config.yaml
model: "audio frame classifier"
dataset: "tunes sung on syllables by a formant synthesiser"
qk_norm: false
layers: 16
lr_schedule: "wsd"
adamw_weight_decay_other_params: 0
Rows from block 13 of a small audio frame classifier, named by matrix and row number. Rows with one number belong to one neuron. Each number is 128 + 32 x the weight over its row's rms, rounded and kept within 0 to 255. All counts start at 0. Numbers have three digits each. After the name is the row's rms in percent of the matrix's.
After each neuron's rows are labels from the 100 clips, of 14976, where the neuron reaches its highest value: "lies over" is the class under the peak; "strongest on" is what is common among them. Only what is clearly more common there than usual is listed. The data: tunes sung on syllables by a formant synthesiser. In brackets: how many of the 100, against the usual share in percent.
# fc1: MLP up (model.blocks.13.mlp.fc1.weight, 768x192), inputs 0-191
# fc2: MLP down (model.blocks.13.mlp.fc2.weight, 192x768, transposed), outputs 0-191

fc1.21 083:091144128094150117098129093115133138073111136109115212179126118147162116188121124118096078097120151135116156122208159093115129149073091124056140128152142143077079143092178115141164168157095103060077157154183138209144153105113137108128145121111172136127077122074097122095192112165152147193147105123125098155042120147185134082134118143090158180138088160096139133137139160110139148150112149114109149127107163173103146117144147088111062146100141102093075078122125086140140130136126140106055144121099143144109128064145149105109223123103103108108132063125137120083075141105096117087
fc2.21 088:144143125128151171126124076131096057104117134082126128146113163126162123134086101095169143112156111212126070126166144125135115171148067087118131142108123188131108170149108064151117168120072114074168138143109159126153137103084162132163123135164087094118120098120147110134132114189173117134139072184123114130100083075154100152078132129156077114132157194027100122157174106146147126100058146129172162064123141096121131163132156149118122174130132172097187182130087129163104096107114165154153145160089109105141076067149096113191204115114123161064120122130186135160144157096118110135
lies over: /ʃ/ (100 vs 1.9)
strongest on: consonant: /ʃ/ (100 vs 12.3); vowel: /i/ (99 vs 16.8)

fc1.582 080:216148117146077126022097111040108145139193125172203126154195153136127152132128166121132110141130092138084142117087120143141144176138142151159112175114084129181185168131105145108115190165187069151102085094155156111109084166131095111137131160139156158108192167125138126160114115161130140157122150137140160107145146139144129074160126078088222134133112108102136136063121170165142117111138094067132096093112111120175084116177080137154077141113125113070143150114140129157133121133076170119116139093111133158095132109131098197147125118099138166088126130122088191103162130160118156139
fc2.582 086:208169083052139163121142177093098167149129168092102044171166193102194089182138115160093180117111123151174150169155076139144119126123137095103125111152125124122095178118192165133179116155116093151143139155150169151137165119169131119126111153098129151211131110116118123178128145118109083100149181130163159132111027150133083127167117140110163119132102119119074136135133110133124144129146110142091146120098118086172136131083076081134168099060126170156168103130113089157043134138116127184174152157117114153159130168105118126060104112105121153139111105150119079136101184137138169109
lies over: /o/ (86 vs 11.2)
strongest on: vowel: /o/ (100 vs 16.7); consonant: /t/ (47 vs 12.8); consonant: /n/ (30 vs 12.3)

fc1.723 140:094124111090156187137122118149110169079089137138100182109161109205113114151082106114083151127171135141151123087129126094178143124116120102137090108127151140124136129159137142065115125120185141110149159186106095138150096121099089067134192119118141150162141172163118156079152113106178077064119105107088126175164138145138134117111064094144105090089135141068127173121078102153146131122157133098147123124152165126143081162101131189122094089130098080108119111166177128111168126066160148101116156150073063095107125102109223093205155145096076084093102148107146180180062087107135148108
fc2.723 128:129155066140110133134121112081096103162088122150202187151157142175090137155125108102148161156089179115038116096163103147171111169150124137177115127133110167116115145080115104124102094082110135103132073083132188152144072091110133181084191145148175111115155160135151153134107133168138139101124105072074139137175087153114092120193087149143183127198147138093131106111097085164164099131162112134126165120115140158137180127099195146112129174129193156184150157184169121076132123108125203148132145126151117135102071161045122107173138144137111162131115112081074106130135147109122142160
lies over: /t/ (64 vs 2.2)
strongest on: reverberation (85 vs 50.8); consonant: /t/ (64 vs 12.8); vowel: /u/ (37 vs 16.5)

fc1.266 076:123085118166133151123134132088107089109120129119255137127118089118087189139130097136143144188122064126127146125125122115138128145131090148190113116167125125124103068086072136132130141127173071081121150119163129104144168089087136180070104146131073106052113167129070124125162147099102112176085186130123039139145164187135116097174171142125118137096095156190186109096153161119136136168124149170183114102147112133173157115082090094154176179100126092097209182095189100125163142133085124097110118134165123117146099135122121112113126155160103129106146143162097128116143083157100114146
fc2.266 083:098107135065082143147113169099139104119179086115158156130198188175137086172135099112112119103107150086191163154120103121130133096142146115161103130125098087131136181207147078119158154131151153165103137153183157144132117099156059141090149066151158128154102115105127176118151175088101109136141193132098110140171117114159186134144099095120104035088095168079173131120133142061134073137131172100162124091126128169178065161104123147126091135115086193176192149112126130119122165146142114131106093131154137165158163134153060151147062107169120151145068109157157164098131111120102137119
lies over: /t/ (72 vs 2.2)
strongest on: consonant: /t/ (72 vs 12.8); vowel: /e/ (44 vs 16.7); clipping (33 vs 7.9)

fc1.79 104:144120150114135144128131150082080179178056111153163160117127157151146110103194138156110147106095101153084201140111119154171070119128202231118100157161123115119210128088155105125186179113164130121172156096154132130124135058123103109126125125159146146091146152147185133141121118148124183087122161159135139159117116080067118121108100093160188100126118138119123156166100125125107116117200103112130121083076144061037114119051116193174116104168136176128172154146124067123110115136095155116131159095110116177178145165142121127132138128116101164154131149114160145149093122144188131127
fc2.79 096:188165139087170088091107181174125111157097118100146125093088181139149142108119095073114087053025086107127148148151118126141121141180107108125115190066140088153110122118085127140155146141140110150138113134151108113160125127134153094099165115107154089147148085164132123140167114132115196055126103138133115180187156167141142124120096168160108144163115111154203101167172173140213150107110144138180097078120130157121092062155148142126149079196123095160114197133136133103136130114141104111115199087174130086160076154132145107173114159062135106194125115134105102119109110158115125114
lies over: /o/ (70 vs 11.2); /ʃ/ (27 vs 1.9)
strongest on: vowel: /o/ (98 vs 16.7); reverberation (96 vs 50.8); child-like voice (53 vs 24.9); consonant: /ʃ/ (37 vs 12.3)

fc1.19 143:080169117133133163067182121128175149118135071100163127139095126099102129170075088141094150132093154169122106059181104157086090105117092127134129147162178099148071081140135091104115091143088123156117135077099128088117127157173151101061164127120082081104124140083138106099119102135063131114164155129140144140087157108090072197113149148153083162042137118142142073100137139094127182145128139130085148136104095159133189096160138136086129113151154149117150122071160022138132219128153078167112130137125114133127077106132099163148123084165107107099090169115159143131182122178136155115
fc2.19 132:207168145190110116151127087100127155156131162067129118124058122165157123137200136178133154157166133106132133111145151124154110176121102115113109186147119140175124176108069191121144143088156128107030149163095144149120149178146093061106113152109148139157123085167075094164121175122115154146115172129133162138129088136090142143156160106137144121138045172168122066132097139137131077132200124152100153175150132141138188179126109137124158098114118103142136119095096098169111140109156142166158134062130147139176137090107061068114105132120119072104177098119147131140120087054071143122
lies over: /ʃ/ (88 vs 1.9)
strongest on: consonant: /ʃ/ (97 vs 12.3); vowel: /u/ (53 vs 16.5)

fc1.487 118:095144141122117157147157187129069072143164129121156085142171064121130246134105186165168131178108169163118118143103133133164155152146129139138124160109099164150114127083159136133099093147123169206132161135135122071120073110137145128117184165129105097101061175092141105067105126159128096131089133153164097153096134146079180088127116080102132175138124196154169096139141155199111196153126128163155149097064114119147090098152124146158137158126165050165153156128119142127181146143122144140126113094078149176132184111145119106103133089099126095114172081130133126153136143046161112133
fc2.487 112:154145165090091107106152165157083151197109163031144149172102137103120160113067148142154119176080085115142107095119185072121147109112108083183098133075164111174133102110032148152162118122180134134141170113100099130132114153130155143063195144146093133133157111177141144178119086134099096121117089112164119169122096124069136164105082122081163115184109104110113049119126142065186147082138110129162075139107147126113139173105169076116169172090101139157140167100123101118165111088136161109147113158184125135163124119129149138149059120090092106101095176115134129164157134107154119148
lies over: /m/ (39 vs 1.2); /b/ (31 vs 1.2)
strongest on: vowel: /i/ (100 vs 16.8); child-like voice (59 vs 24.9); consonant: /m/ (39 vs 12.3); consonant: /b/ (31 vs 12.7)

fc1.485 098:146098164129149166130153143124073130122166179093119192101139111150158122123048164140126160077103227140128154095184118117106153081130148163161113084079165137165141111171131113137208106122178210092114182130162089184148115131124110106132115100096159163136173157110167103164058147069163137131141147122164138161169075198084148091132191185146171150140163156120099116152091161121119167156122162215113153150165103159117154137155102103145161137115163100137140131140177120168143119075145142081169145141126109148108103128090131162106147174133143114131140159101091111148106156145105181161
fc2.485 104:143150156179135145111128137085119098144150149112127107148162171149170094103102145089165157160166084088130067120142175133135134121142087131161124113129129150125105205099107104135126132075155124132115162081148072116149062090128149141108135138103079197095173149112241142091070149103104091170098121130077132186142099046120146132138167132136069160154147170131134059084083077174098197154165100176143113136066108150145089151090117156142103095101189117107130136194176125118101119145081099126167129153142144153109109115164128113179116127120110154054153133144115179108144153142096148140
lies over: /t/ (100 vs 2.2)
strongest on: consonant: /t/ (100 vs 12.8); vowel: /u/ (57 vs 16.5); vowel: /o/ (41 vs 16.7)

fc1.359 079:121118136082124118122165104165188158110132115059116133157156143167142123129173085133213126100152119160143103129122128091138117120086136179127158153134136103131155098169106196111147172074118102113072175080099085109150139112153095081116086126151174137104158116082084084112178098130068186116124142143123102125191124098087143161136075147212123161139175122133161188129098121099144034090074114156123136147192084098138120105115120097152107141114072141142119131117159131098161188167108183109136127060164112167117147187107156109102117142145138075219145132152162145105132125138091107143
fc2.359 089:146136099069137155114162088112124117108197109196084130112089203136106079071173148106156094141113116129104151150132138123133138184120159165165106172169106109174163161114157169115128129208161132066125140174158159166152126099193180130075160092071113160120118086091121123171129134114112168115153140144150141194081076134124159138115127177108171111091141139139138045155172127171123098128157134157170086139085122118102149149098113134115091149061088059067093078115155123108180131162111097123080107177154092095055153080132124152102099149119101126101118099127162111132127148109110118094
lies over: silence (49 vs 20.3); /b/ (28 vs 1.2)
strongest on: vowel: /ɑ/ (71 vs 16.7); consonant: /b/ (33 vs 12.7)

fc1.711 089:127113150150140119104099112110094166170143179139098148102144101133119140105217079045073126140128137141151148087115127149177080102097136161090082071144118107110174075135119130148132116125118136204136100124137129142086189158071115094139096112161117113108087147124184072139175176147102136140085123175078116078112054136158132125086125135145125132106138176083188135076154088137123137124133139118142132108133087047126185151169195142141138126113157138142156116122071136092121120125190131069077150109205138144123147121196085106128171179104158145116115089121136072175173157114157130163
fc2.711 102:106162089112151112099119162115141105167150174087102117116079103114159095060129148133133117127132100152170172152118053179083111141119162143126188068097119069128084170071052124140158201116193154157099130146168150181182084168124085194104093126123133174082133140166139041143093092115134197087079099153103122133152112103176171123136158101115189106116096132157141169092142127042144091140158142140087143120112123145134140108105143085149112173140133141089100131172126161105112111104187145180137143146128087188115119113111168125081120116096116128138135119067119081143128118120115159134
lies over: /e/ (93 vs 11.3)
strongest on: consonant: /ʃ/ (100 vs 12.3); vowel: /e/ (93 vs 16.7)

fc1.551 123:162118103111146096135196128127071104081107125118060134125097134211155120176151084187111188140139122123098134167129107140151173110138119092131053107134121159167127115069078073143146106125130133100113076161148133145076156119097137106076150120143164159135159120143080171150110127040139115090157068158103148100124157176155136146173158140136125127145156189022120167104028112135128159101089150143095144135134171137116110099163143138113098084107130103074129123130143123111152113131136142121106146147091144041157123156091084147209159131170048129143149095118140115166114118123123113156
fc2.551 115:104164101142125142072157158169148150109158087156142159111205083147129068138118101140073107124079146149143114103080132161154072146141139162183139128095190133138196173131122163145141116094105091111130107160132186191099145131104150043144182086122144163188091151153105127187127153114108150160145097122120140116173111120143116040169091133123115077109103097132106092161154103136116128116142062154125137107131149127111115162125124171097177118156093170125172029116155158120121057180084156149174114120093112077115124142137119146157110122102127087139103067096129087120124101094150075194
lies over: /u/ (31 vs 11.7); /t/ (29 vs 2.2)
strongest on: consonant: /d/ (71 vs 12.4); vowel: /u/ (41 vs 16.5)

fc1.98 104:166143143123125146153107108085120111087166141113138165160137143137144176116086156121062117153108132145136089150148112176100099137122121104153129063077110111132097097086140093180123138158192124196189165091114072115142129083114132141083138151188096155114071194041175107131126142156106138091155077082182135122120129118109115205075115088156132158149117135117120129175116189094119125096111069094124131162144099131137138168124086127124128149148094077137107149100065225131102116151129063151082115157106105093113148141189133072160110160070124202146135105140140103148115151180160128155
fc2.98 101:128144120093137107089111113166107126073131160122157094089096098181110163084158156099167110144149128133078153147151133117082152150145134163182131184121132143081232137132111150128127154113095107132137110115179158172138103124128118098189121107142116104097148114168165120165103104116146119058110112131091159113091124139141139192171189137080196079155115126144108095113115124137187121114134154089157107092084211078120183156115179155151094193144143151067166081045134090121103062136175176117158134129171128091183165118127136169074143163108164158083138098119135114117116100140150175098
lies over: /n/ (62 vs 1.1)
strongest on: vowel: /i/ (79 vs 16.8); consonant: /n/ (63 vs 12.3)

fc1.124 094:089106154101114123135094155179134108098097156154120108138201135107120116087180107073132164104160187158133108176143153214113102096145110171145132089147120096101062119114125171115124100101138091149130130126142182173148122145078133167144098126125096188137142153129098098156105186112148170107147133178092196124134156113108118152091097114053085190139211110110073100100160084135095197181115157126203164115164136056148120100106086175105076150146133163145122092125065143118101130114149105150083102083132161120109173089130134131095124125097153088148164063147121110108128094125177135122
fc2.124 101:157131140105108145130123180123145119160129143146144120082142112154123090098155116179104134170135102115106123079143157176108140132141125065109074173111128104120132116160096149061100123173136118131121123167137121168079174119117103186126155115126151135119139170121095067144121133164116155109106144165108062100099141161120112138142223092107138115135105178149163095186223127176158148138205128092057095111083133218093057124089146124137121096099144126123074072131155124115115104123133086137132121138161119111178144104110172134137153092127070216097146096115160151137120130097057115037
lies over: /o/ (91 vs 11.2)
strongest on: vowel: /o/ (93 vs 16.7); consonant: /d/ (52 vs 12.4)

fc1.533 114:102087131129108075153130106115147129194141113116117171153152104134109114051158093112145170180131129102143141142109099077134152072116111072187090112132104169071140107147162132158111108086127154150191135158158126124199145109104179160138100135143045113135154075113216089113136065146099102091098135097138112138039140168145130195102173172165165131126114115132142170130135170157158124112096154140136094129158157132172181155093121140136078084126090143182185121093102126183166120107086101105150086192141165100142115115127128101176119181116141151091066127129086073111139145160124133092
fc2.533 121:152139141073096128137138108164170103172146111129125129168043134105154158125147130160143099088143092158143150166159108147150134113105078180028085137100081142127123093120090181107128116102088151103144119099119135105112117186063140115130138162202122103143110149147156075164168221105138153144113152081163177102118147141099105078109050155115127136143149146156094179177130100103073112134166161101208147109148158150170104158094118184135162111097079157091163067074159109099080145145125132152141112154088137103169127115109162167190126141091122157135084067141151134107077126118114120109
lies over: /n/ (32 vs 1.1); /t/ (32 vs 2.2)
strongest on: vowel: /æ/ (57 vs 16.6); consonant: /n/ (34 vs 12.3); consonant: /t/ (34 vs 12.8)

fc1.33 083:104075097121158138081095127057137094163139117123084165132086124088119077110139138116111126164092142192091108134102165151119085100149120164128140082106137126143197094082151141115128122109090170127144118151151120118171090183125218189103067138128126166126139132095170131084129151148109093122129125108118155117160178166121112162113133076111173096149169177155132175199165091123096089182110176110086134153142163086142072144173095074109146057117131146098152067139152138099052124115167120152099097128163105096147195138126129097153145190161196189167124126130142118158128164093125097137
fc2.33 096:072129149137095132090140075149168100084145171194140138117071179151132159069164122123150113161059106177162155086132091099120119206118086144014170151134125124121125181123103171127126158079167142139055167132154122148160088097139187119160077127074118125104136182149118075088172108161133121120183137114119102095133161110057137130157124122091161085147138127095045147139190115108130115149143173125130140141178156121132127164081136158120098182127197096134126127074128112116144088106155113115102160178111162160138101122120126135129164110122127056125126123156184100104115138109090143111
lies over: /m/ (82 vs 1.2)
strongest on: consonant: /m/ (96 vs 12.3); vowel: /i/ (40 vs 16.8)

fc1.622 096:175156139125203075142150114055113135126084120162115109168094099073075120135088096105094124201113119181092089115149117208119129132111101149134093133102166156089151113093111162116083125058138131154147134142162131210152142151197100111138073125112151151113092084132143102112172134111126162185085155102144181109108119117129147154156175129118137152130131138144143140083134201091095088097141127062084109098155156189173110157070190112154133111182124117046072127126140081111112164146115141110106152136131134180156098183116159134151140135190084160131119135110129146132110166080107124081
fc2.622 097:130193077118101063133153177098141129152131126119171040083126089152137120093089137143130178120138090057112161141143100093173154099112140110103148166024129162096094137141065076130159121134143071132142186105109170127158126099134160170123083095124097134159147132086108124106078128127106209115064167175209111117109153183136055102119104149156094126169103182150163102153132121146136094151105048117120100114106128123128071144093141114113125158081133124178116065161138133137140093077130101159121064129112141096163122117087104103144121159162161143127120126111108150114160142165155110101
lies over: /n/ (62 vs 1.1)
strongest on: consonant: /n/ (62 vs 12.3); vowel: /æ/ (48 vs 16.6)

fc1.722 131:182152099105151095100204167168162109215131144126099094095178138136142151155121116129163130091156167107072161197156105127118122196149164213079085097140097163101113105137131184199132177110165163115043090126149117138113204148163095188139103142131138155064198087080127101052160113146168153100100107101168108158091133131149121112124082114142054106095090093117133126102142107130089117070124114095138147128101122130116150141071106109126133107123162069148108146085168114111139112179123151093131143092149167171113169101114159147119159128137147093133144133140145119135151144110113096110
fc2.722 110:141111136110135075133091115093159127118163153098097154173097148087139156089132159105129092138144184077138103070138072056120065138128097082109217112081131109105108181116152132130140089121108151139105106112136099146110152088198137133144164114075104125067134103111069138167107180095116080174088190168080108065174068130180175126104138125077109135121101162086145142134135123166151091107146154115129125117169131115161139128116153189163069132128083105114115141139139180085143116153161109091127149190091146145172113074105076082082160128136171106166108163133170138086123155177157156163
lies over: /e/ (55 vs 11.3)
strongest on: vowel: /e/ (62 vs 16.7); consonant: /ʃ/ (49 vs 12.3); vowel: /o/ (38 vs 16.7)

fc1.350 080:104139110106092122136096109103120121127113136178184174164073098130128132103083168129145148163170140119196082113134105205098111129111102145112093144065159103110140106110121154184159078088129174180123177148187128118110144164091126083177077164091122070136137095132122132106106141103079161131145115098157174095138051142038088167109124135186202138116090113146105106202116161106098114102096086082177160106150139143142145169162086105146181145092123092098135100103144157146141113139172124090144159199105087119101084070144117136133142165097117150109113144145117126116110173195109117079
fc2.350 084:133090195181109128126169183119069140089157193167169117116168096089167125121066122064087073173113110097106140108189123111106089183132133075175139142162119080132080127093108140177145080141092133118094116105141097171155120132120158137138175130109106055142110106103130153109095150141119110124166128136170160165138154074095142103141092106093114102160136089169142127173152132189129213116127128091093044133147101116099092213127172143116108138109132100133134110103098124167129090146143113157156144111121111175162105137130186178072075172130161134084156143176139119100085143111067105132
lies over: /n/ (91 vs 1.1)
strongest on: vowel: /ɑ/ (99 vs 16.7); consonant: /n/ (91 vs 12.3)

fc1.756 096:105122159168124070151199097091090111108128154148150124163143110136185177097155090122156148126149107153168104115135179102098150118153162234141163102131122173099135185102144146143151048166166141117148195168146131091143084166144097152107121096146161095077148111132100132116117101094108167113103133161106146153105171063057105112117113136097132167138147118058143131086109105140146210150114161096133135143124137140119117119104133183138157081123170112175082088112160150109192145085108140133053142109163152102101126099099107119179130193114089117148140111113110220124080123127133139053
fc2.756 093:159120089107151145148182105144071125140145141148113166159107125109156137142129139126115109145164121117067180107152144114151169149160071094172109170173081137117139192086061090106111066091102184138085142057080187085132164121131185134106145147151112112119180136171159094108157137174078135148105147138170087085113068152073169199158099117127126161152170173170151146172106103185084133145121141107115136094143163126135075099132077117082129099159100069140164140158120140125117144127180124138130123118093080086098138101070093142146140067092157159105070121114177127129139139167056154147
lies over: /e/ (62 vs 11.3)
strongest on: vowel: /e/ (77 vs 16.7); consonant: /m/ (52 vs 12.3); clipping (25 vs 7.9)

fc1.580 104:173164120104074111140146173145163147116156101123101113112111151156161169124089043107125107152150126116140105146214134135158042083113087121174139074109137133148164092157116157126136124146186173153113125162105076136109103151155134132152086068139158175119125131112109138106188146143163106136176157143140159125131177144137172146093091084100130137074124176109135158134131062078136077101143122126092197192195147146100120161117170113080168101160136134141136141145104067153123186120069092081170152127146179165096167136114128159062120151164050072089132123136158143141098108104128140171
fc2.580 105:144152109123171079077088205127129104159086170157103060110096145134099134217130118116145157140088141101139143112098123041130116115091116136173191155128190135129129066110115160144157138147077131110094121145148053136134170160106128068170113064113125153143134124079124115138133115130125067140137164143168137032135144170158242149121129128131121107128081149057134174118114117142090122129093130131154162084082109086192115124132166188107153146198105144083162092108136144098135139157124132117126139119116149139153135113115119111075142078128095153124127145171141055114139171164123133108
lies over: /u/ (100 vs 11.7)
strongest on: vowel: /u/ (100 vs 16.5); consonant: /d/ (36 vs 12.4); consonant: /ʃ/ (31 vs 12.3)

fc1.443 091:126139165144130164169142168158114160152155125117114174184129138143115126160132133054116123142148133124153109127170125094170147113077147164212120132156179175105111113177108162173125182109145165111082131135111093115087118176085123095142173129115126159159177127137131142084112128119183063112097161092182088141132121133111117060129122197153168104104137189155117138165081073133112116096114112110161143127150128097115120124201098125165191149093190129089151204212135086111080135164116152105108091135143160077136123182166194101130178140179135137115088111206171129121125147129134137081
fc2.443 105:117128107153081141136150132127090149158183121089152158142155186113120125119090195057101076159166172132102116147140121191080111115112123134164134107187123111102113199108130119136189185078113126118080130102169125132097121181068133128113117112107118042117121089151160136142100118170145063158174140113128089127076081099102094119119124139132120105170062150156086124104115169158093099147164159162069096112151139127157125083143151148187099127112193101127113113164076099109157132128070129140165138147152103130068172146163163110185167055120122129143170135161092101132153204159091133172
lies over: /ʃ/ (73 vs 1.9); /t/ (27 vs 2.2)
strongest on: consonant: /ʃ/ (73 vs 12.3); vowel: /ɑ/ (43 vs 16.7); vowel: /o/ (40 vs 16.7)

fc1.510 096:110122107110152131136094116135163118186134183106083126094088108151073133130112126111165146130083124117088165123139089163092166140111117103145073179195078142169142134174096130151137125078169148118119158134164141122163209147142174089071137124163118140112092088141080103116155139113092089193136157111123120122168106159144165093091160200118127149101106146109102132066081206135168182087165109191131177146092163128117127125126145088095166135123050160149224115103151171157133183107085122115173094092150109109110103159122123159167123110122143101113167175126170144105059141145145187135
fc2.510 100:090176156124165146191114136131082148116146087124167096146122125128154132183078153132186162100160107199134113184107203098101094091120128128159081176128144132106093033147138112086086108104109115093110128144172111155111168138184073172150085123130166073152121133079130120172138175164101119141093146139121148154156129167161167104134133145126089100137181142163189064113106142103058055132124160107134146147126143132146077154127151139090137093108105132099119069094125126162118110125107145141122051158118177095140058106090137091119078114189137125103138134084148110203106121072107120105
lies over: silence (100 vs 20.3)
strongest on: vowel: /u/ (64 vs 16.5); consonant: none (41 vs 12.6); clipping (27 vs 7.9)

fc1.415 097:080142182171060148131130134135100115159120094130120184166100146122122196167191117137132141101142149173099132143097132109143085115140118092099111155163208059094104142136079151142091069122131136115055217135128152110132123096150100178136143147143133088125215143151161161126156151105136103173141096170121076141125145120092169160103092184139120132064188146093142120080068131112158157106115168138149121119182135105109165191119137143154165126097142108122181131094157126118116144207196112122119114112084110134138179170178136121111098109052136094094136146131081185147115137133083148122
fc2.415 109:046171062135115110115164063096114161115105144075128148161189062098105095109137171112120105110149095167140174194142113055104126119118148172109173104133159155127155167185123142124184120125203131067170163104112136128144134082187158173148135164125140131103153176121103141148111146118095094176123128141085095152123145127116117178149130099196122123163147192178124189100119124105106105167117149140145099128142117122144093144153116148147084092141108187128155078174054135145168100189072122093160118114059119087132162157185110087135113108080159162118132125160153112123138107153084124164
lies over: silence (100 vs 20.3)
strongest on: clipping (63 vs 7.9); white noise (44 vs 7.7); vowel: /i/ (38 vs 16.8); pink noise (26 vs 7.9)

fc1.437 120:091107190126116137120147146140129126150121122112169094135128183134107170120138104093116118097067096107101132122178081088133108097133091139120158098162095098094132123142133065122083181158133187089145188079079157129093105128156149176161130106160081187151093050063161137150169087120136095145075080085130072142203168119094125125116135136087118113168119133095133148134161125112126158174102176150097123099089114146097123125122129164130105211078098096164109123072119151117134159085110075166090094122101186092146058123099121089136120192128146072106112097077084167097143105084110155095
fc2.437 113:100156171129106182174116072159184163091117123141142125188100096112151137166157138148105182146173150108198108136170080139104160117110116170101094084101137143173026095190150137091118110127151139150140144149148067092167173119119097155176148155130122108088160152106124135105098086137052090093151144206148134138120082132176099104153144165132126146111094120090153122073136101132169106107157136128180160139138161106105120172076116106180121103164163155116159107123111139171161215133190172073137145118157100166099219143148120081140146121162136111156143110157137117124121078174137137125
lies over: /o/ (65 vs 11.2)
strongest on: vowel: /o/ (81 vs 16.7); clipping (25 vs 7.9)

fc1.116 092:122102104084187123138048167130057153119125181110140133091084071085093108113197115102154098151092150172126148200076215172131140109129110083128140114096164177076128129084107082118115073126131137108105148094113196113111119071072106140176149089145163100103090164141153129133099118199097104114091095125153127171090126150093134125147158158065117174098177097156159155088150158165135157144103122103159148132159140120123129124125119115132116106132194127102119107140099127197113134149128104107127162121175111141063121129126113137127104165115180121121171128091127171151129131205144206071
fc2.116 091:064126164143133159122179051162130152167172100135166172110150110075115150059120141109100158121131132137133196077187114137144152166115107114154069133134094131086115130085136156133158123088179124112172171143184096181159082148158116040154168087081068090129110116115116116185194113110165152118111123117120132157101130152072152136107084082122192180137122119145092119123097102097141152134144130149133109148163196144106139187115149132153114154095126115132188142125115129136140128105143094094149182143128149112093138121194140093069104156106109087097101099114109131133164071074170215164
lies over: /m/ (42 vs 1.2); /b/ (33 vs 1.2)
strongest on: vowel: /æ/ (68 vs 16.6); consonant: /m/ (42 vs 12.3); consonant: /b/ (38 vs 12.7)

fc1.619 090:112118167136102088091104108104116109135155127122104122124154164145097098165081137156144173174157099101154153104073148094116119109115101130123141129072070181123102213128120150130110133171129119136098129110115132098140142111088135176166092121099206097065162031158137128114128165116141095094151124138078089123143094121110107177167104100106191130142102106136151094108153172137139140146127135065154171113099142130137138126153133094171158151142167089156146079156086139147178149121118179167100099101144212142142152062066113194179171135123171091145196139158196074132080125093167111071
fc2.619 103:106160110094173149103160118127134149156111162151102124150114138157148116094147138173104157095146210093083180104136114101069169118146140052177183105158069128105074146105088079145079102115112089142190154094109163099111095056140096088130124124039150097123137129117086143105109177074092112144118125174066120160145127107166154133091148152135051142141078167167120177132218109121104121155093180095149153161148149082136074118117173148137116138167110104095088172110120139074113191122137129138128152147133119159124098103104089172142079151072071134108131115158103147110135101120128167134
lies over: /e/ (97 vs 11.3)
strongest on: vowel: /e/ (97 vs 16.7); deep voice (50 vs 24.9); consonant: /t/ (39 vs 12.8)

fc1.456 114:119144140193133126161154085122160137135092110133240123151132168129146173097135116137151071136130104117165140126152087113090149076124130175134142164131126124084096137156113179182204144096151109163107105121071093173118141124142100182120029118125091119134142080135112143135122111126115072170151153142145153131124131135162116103072108115141087131151127128172178097165158199123118077131181178087079075097099117083150122143196059080122131179132132127114120180142091088145069144105129117153143113172149118133154161140149121093134153196147153104098128110138185146078165198156106080100
fc2.456 139:101081106156099180203106101152099069084099112149115121123135085116139158114121103096192123104147166106141145103133106131101094152181068188139123066146103106063108116116131148102183124121094105179110119084134104129133177105097122164143096104118105127089187101154098111140155141158121073124130121132147113068164109127117151112145104191103043091150104166126136166119126142152137117146103137102113144139060123131118138119104167156119076255134058170154158117102109157111138170155143070157133159079183079143151182123145156163115103150120181105172131098117086137103188095171133123148
lies over: /e/ (61 vs 11.3)
strongest on: consonant: /ʃ/ (100 vs 12.3); vowel: /e/ (61 vs 16.7)

fc1.307 092:169145134174133081140126140147152083083117176059100146137095145108080074114128128073107114145140149172139072119150201132150149103108146133101128157112119106063153137098102201127144122084069119111131109121118128095134114102152093105178142111137114139207164121145086114148118093105156106147119130172157157085117083105101090074122161118124117030152109126032114162088170116153161121121124084173113155072143090093150093138122101162094135112103160131104124154084143072124119097176136143153101082156145127191148148056121185143053058175131072092122122094127110091152100121122131119107
fc2.307 107:139059093148124164153100149059106144137114157151130078119141187154089118165177152162093117135111122081158156151134060189135126129148136144103156170101135145134108212140130183124131083176080123134117120118155143114107104110136116188110086112076141112093083104108144178107139093148060149159130118158070088142094165043149165117094123122072106111126163140142099135123171086125046180147144105121153126169127139096151099156133123102190127124194062117105100212156066166098118142105148111192129153127056129125151129147134094093142117074123138137117104121179137067125130162149134133105
lies over: /o/ (62 vs 11.2); /t/ (35 vs 2.2)
strongest on: vowel: /o/ (100 vs 16.7); consonant: /t/ (47 vs 12.8); clipping (30 vs 7.9)

fc1.570 120:077154190157094111072100098137128153136121056184110115120123156121116097123116128165128156165083133075164160110096154090122168132105141133150104131143180166137147097108088121124143156113196214104159152168069146130115090132184215144137154053122069142133143134107138107099191102177097091138188089129118173130070076126125141189121126166131126143123096158112105124145113163101156085175140125149152132177145155132139143127148134124062110119132128093154131121155166066152108115087185061183132118113111128106164117161122125139115080099084119066098154138063113100087095148153052140128
fc2.570 112:118087128167140116191098106097105108114127156133152132165120154168152142140107138146119087119172103205044143141144093200083089150141096160109113153147154117106123163177107142109112170135122116137053151120089134141153190119049150109101088180170087085123208096086138087150166151098112099176133131119077127118099128111127140148109188161121143143123099102142170081147108166131136099067120170159087109159138074156105077140183121129098134123136093143122140124072133155158095057145083115105149116139159096118133144159127163121157136099030127118100081042112163139118115088068134148111
lies over: silence (69 vs 20.3)
strongest on: vowel: /i/ (63 vs 16.8); clipping (33 vs 7.9); consonant: /l/ (31 vs 12.6)

fc1.143 072:172103190124136143125105158177142083141124135089124087103141079155128146145186111160120146141080131128107134103081118164060168129132059131114133141112068153090095156091147168105119134192086120203140186166151149181110117125174160132140157125092157112161126118113131110134098169178115184165107117133129118127083103177097171132097169139125152120144071105105121160087166136185152145154205112069112201162106060148132173110134124156123118142113175103106065067125182093139100130073069139154135135139180086203137096119116127115089083125101141129144065099101103134123148140106122185130
fc2.143 078:127078135175165086099131163069124132169142092076134167143148138168133114105110140126133122114072114119129165089170113085142156150162125118095132156148134109102111093106142126108122148139119153100095138167130131154107150093099166093148140173119148141112159184099106111128182119129091159168109160131127148137181134166116114071138116117156107091200070050137082128169140071129201169171159126173077123126162146058148127178162091148108134118166115145157119184160112154153135175149062112160107061093109090167163115227114124098155120116166188163157172121100135064106199096087115084135
lies over: /m/ (73 vs 1.2)
strongest on: consonant: /m/ (73 vs 12.3); vowel: /o/ (49 vs 16.7); vowel: /e/ (46 vs 16.7)